From a checkpoint of a small multi-label image tagger.
Training: ademamix at rate 0.0009, 6400 steps, batches of 512.
Rows from block 3 of a small multi-label image tagger, named by matrix and row number. Rows with one number within an expert belong to one neuron, the router's apart. Each number is 128 + 32 x the weight over its row's rms, rounded and kept within 0 to 255. All counts start at 0.
After each expert's rows are labels from the 100 images, of 14848, where the router gives the expert most weight on average: "patch colour" is the nearest of a few named colours to the mean colour under the peak. Only what is clearly more common there than usual is listed. The data: rendered rooms with furniture.
# router: slot weights (model.blocks.3.mlp.router.weight, 16x128), inputs 64-127
# gate: expert gate (model.blocks.3.mlp.gate, 16x256x128), inputs 64-127
# up: expert up (model.blocks.3.mlp.up, 16x256x128), inputs 64-127
# down: expert down (model.blocks.3.mlp.down, 16x128x256, transposed), outputs 64-127

# expert 9
router.9 [193 121 153  85  79 112 106 142 117 155 151  84 166 117 116 158 140 162  97 116 105 118 103  95  89 175 171 127  83  76 101 161 185 185 112 128  75 134 123 109 121  71 141 106 113  65 124 120 138 113 113  96  98 102 183 141 129 139 138 163 213 127 188 113]
gate.0 [102 119  98 155  82 101 122 191  36 154  96 135  90 137 216 200 132 128  78 118 158 157 145  96 139 101 119 153  94 160 164 109 146 168 142 197  85 128 154 147 167 115 177 108  94 162  98 140  63 120 183  82 120 121 118 149 137 100 125 160 118 152 175 138]
up.0 [123  95 104 104 141 211  87 126 206  87 118 113  96 175  77 101 144 145 173 140 155  98 118 158 105 145  97 119 144 124 136 156 121 102 120  82 150  88 164  92 141 137  60 149 193 148 159 104 126 136 131 125 120 106 136 137 183 139 141  86 133 120 122 106]
down.0 [172  61 175  89 153 128 148 162 204 106 132 162 126  71 168 165 137  66 151  59 142 135 141  96 118 175 143 166 116  84 104 124 153 125 129 136 126 138 137 130  91 117 124  77 109 103 125 184 131 190  74 137  91 175 139 128 134 133 180 172 143 118  86 133]
gate.1 [ 89 164 120  81 163 121 103 167 131 110 158 150 108 146 121 140 111 120 106  88  97 142 190  93 143 118 139 123 140 167 152 143 146  72 151  70 143  71 107 178 141 115 179 134  68 111 157  40 140 153 152 190  95 123 123 195 153 116 152 124 104  47 129 139]
up.1 [131 107 149 198 165 131 165 135 158 145  80 122 160 131 100  39 164 101 131 147 176 121 179 118  82 114 160  46 131 151 131 127 126 143 125 162 123 180 139  79 124 159  72 153 186 158  98 165 122 111 121 168 121 160 124  84 119 126 124 123 134 125 120  59]
down.1 [163  97  87  76 116 140 146 125 146 140 128  87 137 125  55 120 122 154 188 133 130 151  80 143 171  50 117 121 195  82 137 165  73  82  73 121 128 115 175 187 164  98 122 131 117 156  88 136 173 136 130  70 105 124  97  90 122 155 134 141 119 174 170 139]
gate.2 [139 142 117  83 170 146 126  90  92  88 157 144  87 166 101 147 123 114 117 149 121 106 174  87 190 133 131 110 127 139 117 154 117 114 147  99 162 128 144 135 164 147  65 152  70  95 100  77 141 123 154 183 172  94 151 142 123 122 129 105  99  99 133 113]
up.2 [ 87 148 144 165  90 133 135 124 141 112 129 129 147  86 188 109 186 132 131 133 131 178  60 132  53 146  89 169 114 105 143 154 126 138  88 118 105 120 135  94  53 107 195  97 153 141 177 117 100 122 126  86  99 165 137 114 127 165 124 176 141 163 118 103]
down.2 [ 72 141 110 123 116 124 162 125 168  87 181 111 148 124 141 154 147 195 137 107 113 169 111 160  99 116 111 161 157  75 134  51  75 153  92 100 166 144 133 122  60 197 159 119  53 150 136 173  81 121 127 177 134 153 112 122 115 174  78 190  72 135 155  98]
patch colour: blue; green

# expert 6
router.6 [149 192 180  89 129 144 121 165 134 142 111 112 128 141 180 168 141 152 129 103  91 117  96  76 115 152 136  83 123 153 175 130 140 124  86 155 139 111 151 172 146 141 113 146 108 150  59 113 104 136 169 168 128  91  77 161 123 114  87 196 113 180 115 105]
gate.0 [ 94 119 129 180  93 154 108 137 111  81 144  80 144 104  85 137 113 123  99 135 170 110 112 174 151  68 102 144 104 157 100  69  94 140 127 161  89 112 176  68 112 140 130  79 124 130 139 150 100 165 116 141 172 179  83 104 155 145 183  93  79 134  82 168]
up.0 [164 165 118  89 173 102 139 104 140 170 125 160 130 143 159 123 156 136 159 130 120 144 120  83 106 218 160  83 148 110 144 172 164 114 131 100 168 158  73 182 147 119 114 181 134 129  78 104 164  69 144 124  65  81 181 156  87 114  68 164 172 137 184  86]
down.0 [130 169  47 147 106 135 130 129  73  87 203 111 112 113  65 142 100 176  80 115 133 102 142 190 131  86 149 141 141 130 109 144 118 160 180  99 161 173 158  56 156  99 129  82 112  93 130 142 102 123  77 126 169 177  95  89 122 182 138  68  97 108 127  95]
gate.1 [ 90 108 102  93 123 132 162 211  97 114 178 124 119  97  94 151 110 134 116 157 156 164  92 132 147 128  92 111 107  95 139 132 139 109 115 166  75 149 131 176 126  76 150 124  95 158 104 124 108  64 151 113 138 173 148 185 191 133 179 145 129 129 154 122]
up.1 [ 90  88  82  72 120 137 152 170 111 110 148 135 112 122  98 158 125 133  99 139 167 165  85 131 129 127  94 108 126 115 116 127 121 144 125 143  76 117 126 141 118  61 164 112  82 155  97 126  84  58 162 104 143 158 170 173 224 123 159 157  98 125 170 120]
down.1 [153 176 160 137 181 109  88 121 173 128  80  96 163 156 179 101 119 119 167 110  62 150 174 140 132 112  95 148 155 148 117 111 134  71 169  95 104 146 132 143 111 202 119 141 162 114 149 109 135 157  91 156 158  99 156  96  98 105 142 107 180 154 106 184]
gate.2 [142  85 117  98 118 124  80  81 112 187 159 152 127 164 141 155 157  56 127 146 146 105 118  65  67 165 105 119 147  67 144 133 143 132 118 186 180 138  65 218 121  94 171  75 144 101 112 178 150 121 175 104 159 135 124 128 206 116 153 170 107 114 135 128]
up.2 [100 125 111 132 120 104  98  76 109 192 138 169 136 183 166 123 181   5 157 112 102 130 129  83 134 174 128  95 125 115 118 127 124 119 125 128 174 119  38 228 151  82 138  79 143  94 106 164 188  78 161 115 128 139 148 136 151 128 136 136 167 110 171 143]
down.2 [138 129 125 157 165 133 148 150 129  69 151 140 106 117 144  97 115 151 115 126 140 109 190 182  76  59  71 148 193 146 148  90 122 122 152 117 140 111 180 128  82 186 132 128 109 150 137 111  36 147 119 149 103 121 124  98  72 120 149 113  41 131 133 146]
patch colour: purple

# expert 11
router.11 [133  90 145 199 143 146 134 150 117 111  72  72 162 153 111  56 164  43 114 136 133 143 166 146 121 126 120 141 119 137 151 131 137  95 129 117 139 117  73 186 108 148  92 161  94 149 134  99 115 145 148  90 163 157 136 123 121 151 109 135  83  54  54 179]
gate.0 [136 134 149  91 120 118 164 111 101 151 132  92 135  38  84 121 139  96 131 187 102 153 202 165 108 128 204 130 116 165 127 166 184 131 199 145  83 139  97 135 142 159 172 136 138 114  73 169 115 125 104 158 173  63 119 160 104 125 103 118 117 102 140 145]
up.0 [151 159 150 138  71 160  91  95 140 122 125 103 139  91 113 151 133 101  89 103 147 118 167 136 166  86 131 130 122  79 136 128 146  75 152 189 151 171  81 196 177 179 129 127 149 148  98 121 146 150 118 147 165  59  66 131 131 101  44 107 136 148  90 158]
down.0 [120 107 115 130 127 129 123 151 119 162 137 176 146 123  87  86 118 108 181 206 136 104 106 166 140 142 139  98 134 129 124 153 116  97  91 141  91 133 159 139 135 115 120 112 146 142  78  83 114 150 115 120  52 106 152 154 142  65 151  94 155 157 127 193]
gate.1 [108 146 104 116 184 108 121  86 165 151 122 105  64 120 181 168 119 196  90 109 142 123 200  68 115 139 154 168  89  75 143 196 155 143 168 155 119 143 118 140 124 157 201  83 139 150 143 151  95 168 166 131 131 107 160  97 142  97 147 120 141 157 126 116]
up.1 [113 135 153 125 107 102 163 122 110  81 115 106 199 136 185 102 166 123 107  75 140  94  74 100 130 158 123 107 147 188 124 129 100 146  79 106  79 165 165 110 181 173  66 183 149 122 143 107 150 144 110 125 135 139 112 122 111 136 105 171 140 132 121 147]
down.1 [149 134  96 109 174 126 176  65 131 124 109  45 118 186 138 158 171 119 153  95 165 126 150 122 171 163 147 159 138  97 140 152 122 168 139  99 187 141 144  85 155 118 101  47 153  76 148 179 108 159 120 149  99  90  89  84  90 152 114 185  97 108 167  93]
gate.2 [ 87 131  80 127 140 145  95 106 152 105 172 190 138 149 174 136 116 136  95 155 122 153 136 162  74 101 173 130 106 119 136 176 204 139 178 150  88 111 175  84 110 124 128  87 176 159  96 159  61 113 154 157  92 146 107  76 131 152 162  60 106 103 193 129]
up.2 [145 116  86 138 158 147  87  94 140 108 230 177 145 178 150 119 123 125 121 179 144 158 128 161  78  95 175 137 145 115 120 153 174 127 184 137  90 110 196  97 123 172 122  75 182 147 100 153  81 126 144 189 105 143  79  68 124 173 137  77 112 107 169 144]
down.2 [119 168 124  80 150 100 128 147  97 155 147 132 157 103 150  80 166 114 174 116 111  75 103 142 145 127 137  85 176 123 141 163 126 110 142 113 154 193  84 143 119 120 190  99 141  94 125 106 180 107  90 116 124 134 137 104 136 130  69 157 184 110 182  43]
patch colour: orange

# expert 0
router.0 [123 106  96 181 114  70 130 123 101 111 111 110 102  85 107 138 131 165  71 194 166 173 146 142 118 149 178 172 119  92  78 135 148 142 114 102  96 117 148 133  93 130 140 122 117 115 159 130 129 171 186  98  48 140 144 149 134 176 153  60  97 109 126 108]
gate.0 [139  90 104 111 126 146  84 109 145 136 119  98 182  93 179 128 188  80 179  95  80 142  80  91 103 122 134 139 129 139 100 133  57 144 129 133 155  82 123 132 107 100  75  91 141 169 140 158 132  91 129  93 125 130 159 132 151 141  91 201 165 142 102 140]
up.0 [158 117  89 124  94 158 102 162 158 135 198 128  90 115 104 121 132 118  73 177 136 118 111 187  83 102 116 161 180 160 129 124 103  92 113  76 156 112 141 176 129 182 142 170 137 122 122 141 139 134 115 117 129 129 118 106 150 175 168 156  96 152 123 175]
down.0 [130 100 144 144 127 175 129 117 101  65  51 136 129 160  89 136 134  95 125 161 168 124  91 109 153 133  83 174 110 157 133 120  88 181 125 174  78 149 143  94 124  95 130  73 162 126 133 127 137 119 155 142 141 145 132 132 132  50 134  91 132 129  83 127]
gate.1 [137 144 163  96 156  98  95  47 131 174 128 188 112 111 127 127 163 114 115 143 104 148 177 127 131 165 142 112 164 105 145  81 148 104  95  75 148 152  58 174 121 107 169 116 126  33 129 153 131 140 132 116 187 138 133 151 114 119  85 146  78 169 110  94]
up.1 [ 86 111 126 137 105 180 172 132 177  91 159 106 158 143  94 176 116  90 168  67 114 141  49 128 180 152  71 145 124  92  89 139  79 104 151 179 126 120 172  97 113 180 108  97  98 180 126  77 101 137 127 142 151 135 116 105 121 128 136 184 134 166 116 178]
down.1 [124 180 135 117 188 126 123 125 206 127 108 103 175 165  98 113 190 144  76 115  82  89 162 107 133 182 110 147  68 119 163 172 144 121 127 106 145 195 130 104 165 162 169  53 121 121 137 139 126 153 123 192 154  90 126  67  80 118 133 155 112  77 141  98]
gate.2 [134 131 138 110 119 108 117 153 110 157 125  70 177 139 112 132 133 102 202 116 140 126  94  68 144 130 156 151 116 111  87 109  67 114 124 111 128 156 141 168 148 106 144 157 124  68 144  81 185  68  87  82 152 126 135 129 121 112  95 147 198 113 112 117]
up.2 [ 85 123 126 121  76 134 151 131  94 124 108  97 109 111  86 149  82 138 166 123 165 142 110  97 111 115 157 133 113 108 142 139 143 180 142 180 154 151  93 148 115 119 170 105 138 152 141 114 108 111 123  49 216 208 121  91 161 100  85 107 176 114 110 127]
down.2 [121 125 123 168 147 159  72 122  94 129 150 131 129 125 142 117 113 156 117 150 173 174 129  95 137  86 125 142  96 100 103 152 168 171 146 155 106 145 154 137 103  99 183 128 162 100 119 134 137 101 140 110 138 150 104 108 152 106 147 136 127  87  52 151]
patch colour: brown

# expert 15
router.15 [165 187 113 209 173 104  91 171  82 129 123 112  82 132 133 139 135 197  65  76 121 179 174 132  75 110 132 123 150 142 142 106 164  95 168 110  98 168 140 111 190 164 115 178 119 141 162 167  81 168 169 116  82 148  90 143 139 135 111  32  65 126  97  81]
gate.0 [159 130 184 134 116 146 114  81 157 143  54 112 125 117 161 140 189 157 136 121  94 151 131  75 143 143 136  84  36 103 142 154 159 115 115  93 111 143 125  90 173 136 162  84 142  94 129 151 141 115  71 155  83 145 160 240 112 117 131 135 111  79  64 117]
up.0 [ 73 154 134  94 142 131 166  44 143 150 117 162  79  82 143 117 151  82 123  69 120 113 119 165 114 124 138  73 130 190 151 149 106  97 103 158 170 110  98 132 125 117 158  99 150 134  75 105 108 137 120 180 151 114 159 178 133 129 183 145  85 127  90 127]
down.0 [178 117 136 105 118 120 128 153 126 162 150 103 112  83 106  93 145  91 142 112 178  95 101 163 142 107  76  92 101 117 161 141 116 131 140 120 132 156 147 127 127  92 155  93 187 126  70 103 155  99 101 211 147 109 121  93 107 207 151 192  71 117 173 125]
gate.1 [120 122 134 130 150  96 149  58 162 111 120 101 125 111 144 144 229 138 131 167 133 126 162 151 113 168 170 141 184  93 135 121 153 141 143 151 147 149  96 166  70 163 127  87 151  94 166 138 113 113  82  83 124 127 160 132  76  91 111 123 109  96 139 149]
up.1 [177 105 123 136 158 104 179  77 154 109  73 105 125  64 123 109 200 136  96 166 107 117 152 132 137 194 115 156 144  99 162 132 124 137  76 123 105 132 180 146 165 124 144 119  96 118 121 136 142 145 146 125 149 147 147 155  83 133 106 137 111 152 145 113]
down.1 [136 108  96 133  95 123 184 136  99 143  84 145 126 127 102 137 173  82 110 135 164 130 181 151 157 156 128 131 162 146 110 102 111 101 161 126 147  99 121  88 125 124 171 134  84 140  79 123 111 147 161 176 152 119  97 114 125 144 184 115 186 138 196 115]
gate.2 [137 103 130 141 129 178 145 135 118 137  62 149 158  70 144 173 150 147 153  69 146 141 155 164 145 148 123 189 112 123 128 150 103 190 154 108 105 107 128 121 153 103 144 130  97 134 127  98 115 144 159 112  68 122  89 153 134 150 101 147 139  48 165  92]
up.2 [163 157 151 124 131 155  92  82 117 140  75 139 137 166 102  94 163 134 143  91 154 140 131 158 108 121 152 128 130 169 137 115 157 142 172  75 130 133 125  57 155 114 160 143  98 164 118 102 106 148 168 122 109 110  79 150 160 175 118 127 159 137 177  78]
down.2 [151 116 106 140 124 136  99 172  76 115  80  98 108  92 118 108 113 139 197 185 150 125 103 129 136 130 153 101  96 132 122 112 128 164 117 164  77  82 159 193 100 141 117 144 178 146 172 132  89  91 132  73 142 146 121 154 140 161 165 138  59 179 158 161]
patch colour: white

# expert 8
router.8 [115 166 187 102 156 134 132  92 110 114  96 136 132 120 153 148  99 125 151 115 142  47 150 144 158 107 130 105 148 170 191 154 155 144  92 147 167 129  96 125 128 148 105 158 157 177  48  86  96 124 134 166 165 104 118 184 121  84 140 176  93 159 108 204]
gate.0 [116 127 120 138  95 192 166 124 118  93 128 144 101  75  69 153  91 167 145  86 132 117 163 159 133  66 170 173  68 116 114 114 158 169 106 176  96 110 125 129 123 125 143  92 150 125 166 185 110 165 124 131 101 158  92 104  87 136 160 112 123 109 134 135]
up.0 [155 165 147 100 152 129  89 139 104 183 137 156 132 141 118  89 137 201 185  95  85 106 171 133  79 114 195  87  71 178 137  88 161 145 125 133 154 106  89 172 138 150 136 171 199 120 119 160 111 109 112 134 155 112  54 120  94 152  97 117 104 154 104 142]
down.0 [136 110 198 146 157 119 160 174 136 139 162  81 168 134  97 119  93 106 182 114 144 129 115 128  91 137 104  71 134 151  94  80 153 209 103 115 137 122  88 121  74 118 187  82 111 138 166 132 131 107  97 107  75 190 157 188 144 126 115 157 174  18 147 114]
gate.1 [ 97  98 123 101  66 197  80 157 130  61 108 134 166  74 130 159  97 147  85 132  90 167 115 133 110 108  88 126 131 132 163 149 113 128 116 170  74 115 172 114 123 147  81 115 129 156 123 171 128 176 134 138 127 145 189  97 170  89 102 121 108 147  69 132]
up.1 [ 39 174 120 138 119 141 100 164 116  83 116 170 106  93 144 120  95 144 110 186 120 159 128 133 138 136 131 189  96 174 131 163  73 134 152 143 129 159 126  83 115 111  84 111 177 145 107  98 143 124 129 160 153 123  89 105  82  88 152 132 120 162  56 120]
down.1 [103  57 147 166  89 115  93 102 101 133 131 155 121 119 155 173 111 178 126 139 120 156 131 114 141 138 103 109 133 187  99 136 102 112 120  59 179  79 107 138 121 134 147 180  93 138 139 172  75  80 139 127 127  92 105 153 199 104 107 123 142 107 109 106]
gate.2 [128 126 147 131 143 121 124  85  80 124 137 139  90 116 134  83 112 110 168 172 143  90 130 148 178  99 120 197 153 161 113 143  91 160 107 118 119 187 103  62 169 198 133  51 168 109 142 130 195 114  83 120 127 126 117 134 121 135 164 118 155 125 161 106]
up.2 [103 121 141 129  76  93 132 154 213 119 141 132 185 144 145 184 120 145  75  64 105 179 106  98  86 125 139  95 118  83 113 141 138 144 152 111 133  58 133 159 108 110  71 189 115 140 126  88  92 135 143 118  92 150 157 143 141 167  97 136 107 149  95 152]
down.2 [182 124 119 138 124 144 137 138  77 132 119  78 110  73 104 176  84 116 116 126 104 179 121  83 133 146 195 105 126  90 150 166 159 115  99 103 102 122 149 131 123 147  67 113 136 131 125 103 148  28 176 141  66 132 116 120 197 114 130 137 129  86 158 166]
patch colour: black

# expert 10
router.10 [101 146  60 137 155 138 142 145 111 109 106 160 137 170 154 101  95 138 118 171 144 153 116 165 117  91 142 154 144 134 199  75 158 103 194 164 150  95 143 181 124 165 196 158 167 117  99 152  92 108 166 135 139 135  89  89 104 101 183  83 113 128 120 129]
gate.0 [138 117 141 130 175 109 202 186  80 103 109 150 160 114 121 125 157  70 207  84 117 143 100  95 110 135 101 133 161  58 129  92  90  96 103 139 164 121 117 123 155  78 147  66  53 170 157  79 159 124  96  71 136 162 180 141 171 126 138 132 134 142 145  73]
up.0 [130 153 134 135 127 129 173 150 120 119 144 175 168  93  77 195 141 125 114 103 138 149 103 128 125 159  69 176  85  52 150 123 140 149 112 109  71 136 163 113 154  97 153  76  85 157 124  99  92 159 118  88 147 137 199 146 120  90  89 147  82 130 176  93]
down.0 [ 96 126 117 135 106 128 153 113 155 123 108 164 137 140 124 187  98 148 144 144 121 188 158  77 143 162 100 136 194  92 136 109  77 147 124 163 192 110 157  81  53 199 109 135 145 198 136 147 144 114 173 107  71 117 125 112 141  96 150 150 131 156 130 155]
gate.1 [159 113 141 130  98 139 106 133 127 133  85 122  90 132 119 181 162 152 146 142 119  80 163 111 156 116 145 103 125 155 129 110 145 107 161 120 223 148 119 178 137 157 124 153 201  38 164 163 138 145 137 143 158  74  97 132 157 115 100 102  50 148  97 137]
up.1 [162  99 105 118 181  64 192 129 128 174 127 127 191 127 156  57 125 121 135  79 121 121  64 123  76 157 158  98  92 151 138 128  68 146 114  99 130 140 138  91 156 114  91 132  92 166  90  96 169  55 154  98  82 133 159 153 126 180 109 176 170  91 161 135]
down.1 [154 128 172 143 134  84 155 131 131  96 106  98 157  91 133 185 139 156 153  92 104 142 150  96 101 148 148 106 115 145 180 157 119 155  98  92 118 143 111 221 151 132 125  61 154 101 160 171 176 106 146 120 147 120 134 103  86 100  70 109  76 151 113 108]
gate.2 [194 167 136  59 131 141 121 143 173 136 148 174 119 130 154 119 147  62  86 112 125  93 122 126 148 127 110 123 107 154  96 183 183 130 145 100 159 139  91 151 118 145 112 195 171  68 107 103 121 144 105 141  67  91 131 130 127  84 135 168 107 108 120 118]
up.2 [149 100 104 101 127 103 151 167 152 149 121  96 135 154 160  95 170 109 122 122  91 111  82 115 115 130 105  38 127 167 154 190  94 118 154  79 112 101 126 122 157  91 110 101  96 123 109  80 143  67  98 113  99 103 155 144 136 221 121 112 143  96 156 128]
down.2 [137 135 161 130  72 156 128 149 159  85  91 145 161 152 116 122  77  85 129 118 118 163 138 116 182 113 124  74 190  99 150 141 168 112 130 202 146 134  66 153  79 179 114  73 156 118 190 138 191 125  73 165 185 120 129  91  94 117  81 160 122 152  93  97]
patch colour: grey

# expert 4
router.4 [ 76 185 126  85  86 134 144 153 163 100 140 187 128 144 118 149 117 105 146 123 110 195 105 116 172 190 130 126 105 117  78 138 104  78 160 130 120 106 123  97  48 113 129 146 166 137 173 107 111 144 167 193 117 103 121 125  72  89 153 129 133 147 131 148]
gate.0 [ 92  51 162  90 149  99 130 157 163 113 137 118 126 121 150 142 191 134 129 150 161 106 118 107 150  99 129 148  82 120 188  96 107  75  34 134 135 108 121 136 144 104  85 102 142  97 103 177 109 156 107 127 135 125 161 155 129 120 160  54  99 121 145 126]
up.0 [141 160 131 106 122 118 134 133 144 141  74 116 124 177 161  96 123  99 197 159  83 117  90 104 170 182 154 136 115 113 115 116 107 186  86  98  75 110  91 126 165 104  88 136 126 128 146 101 185 108  57  88 142 121 163 182  82 106 116 112 131 140  73 171]
down.0 [112 108 111 104 120 102  70 140 138 120 139 142 200  96 116 146 147 156 123 139  85 144 162  95 106 115  97 138 158 178 104 153  99 109  23 126 119  76  92 125 141 141 112 157  77 144  91 146  44 158 139 117 132 131 136 103 148 124 146 125 176  91  94 145]
gate.1 [119 118 132 159 148  79 130 228  56 165  84 119 115 170  90 119 182 134 138 122 208 100 145  65 114 150 182 135 102 140  91  71 129 109 137 110 137 158 127 146 132 104 124 204 147 111 125 155 137  83 144  87 102 109 139 130 120 116 124 110 121 101 148 125]
up.1 [124 125 140 147 183 122 167 169  99 137 186 161 171  97 136 154 170  70 160  78 111 129 150  88 111 181 134  70 116 150 147 100 136 142 146 133 123 139 117 153  98 128 119 146 136 152 152 116 192 114 191 143  83  47 129 131 115  65 122 173 150 115 182 108]
down.1 [156 111 157  84 119 104 164 133 149 127 163 133 154  91 121 137 118 103 127 114 131  83 114  71 104 125 167 111 127 130 161 127  96 143 145 109 122 171 118 181  89 140 171 129 132 139 100 139 176 141 167 169  68  96 132 126  44 111  96 178 170 189 162 166]
gate.2 [137 140 111 164 143 107 131 159 121 124  91 145 150 106 117 113  95 127 122  86 113 157 142 131 115  93 139 100  57 106 168 186 122 106 163  99 158 165 160 163 128 137 131 132  12 123 100  81 117 149 173 149  52  72 151 144 159 144 127  76 120 134 141 122]
up.2 [ 90 127 117 142 143 111 141 166 155 107 146 155  96  97 154 177 108 145  76  98 123 153  97 122 108 134 103 127 133  86 172 187 102 143  71 109 127 140 153 108 121  78 141 166  44 124 115  79 100 141 148 137 141  92 154  97 151 128 174  98  79 169 129 114]
down.2 [ 69 167 108 126 108 126 162 130 102  95 172 234 113  88 144 169  87 114 117 123 125 149 141 163 160 144 101 175 175 122 101 154 153 118 137 131  94 166 165 191 134 129  73 141 125  94  81 126 136 150 121 218 125 134 162 115 107 149 154 119  77 138 159 101]
patch colour: grey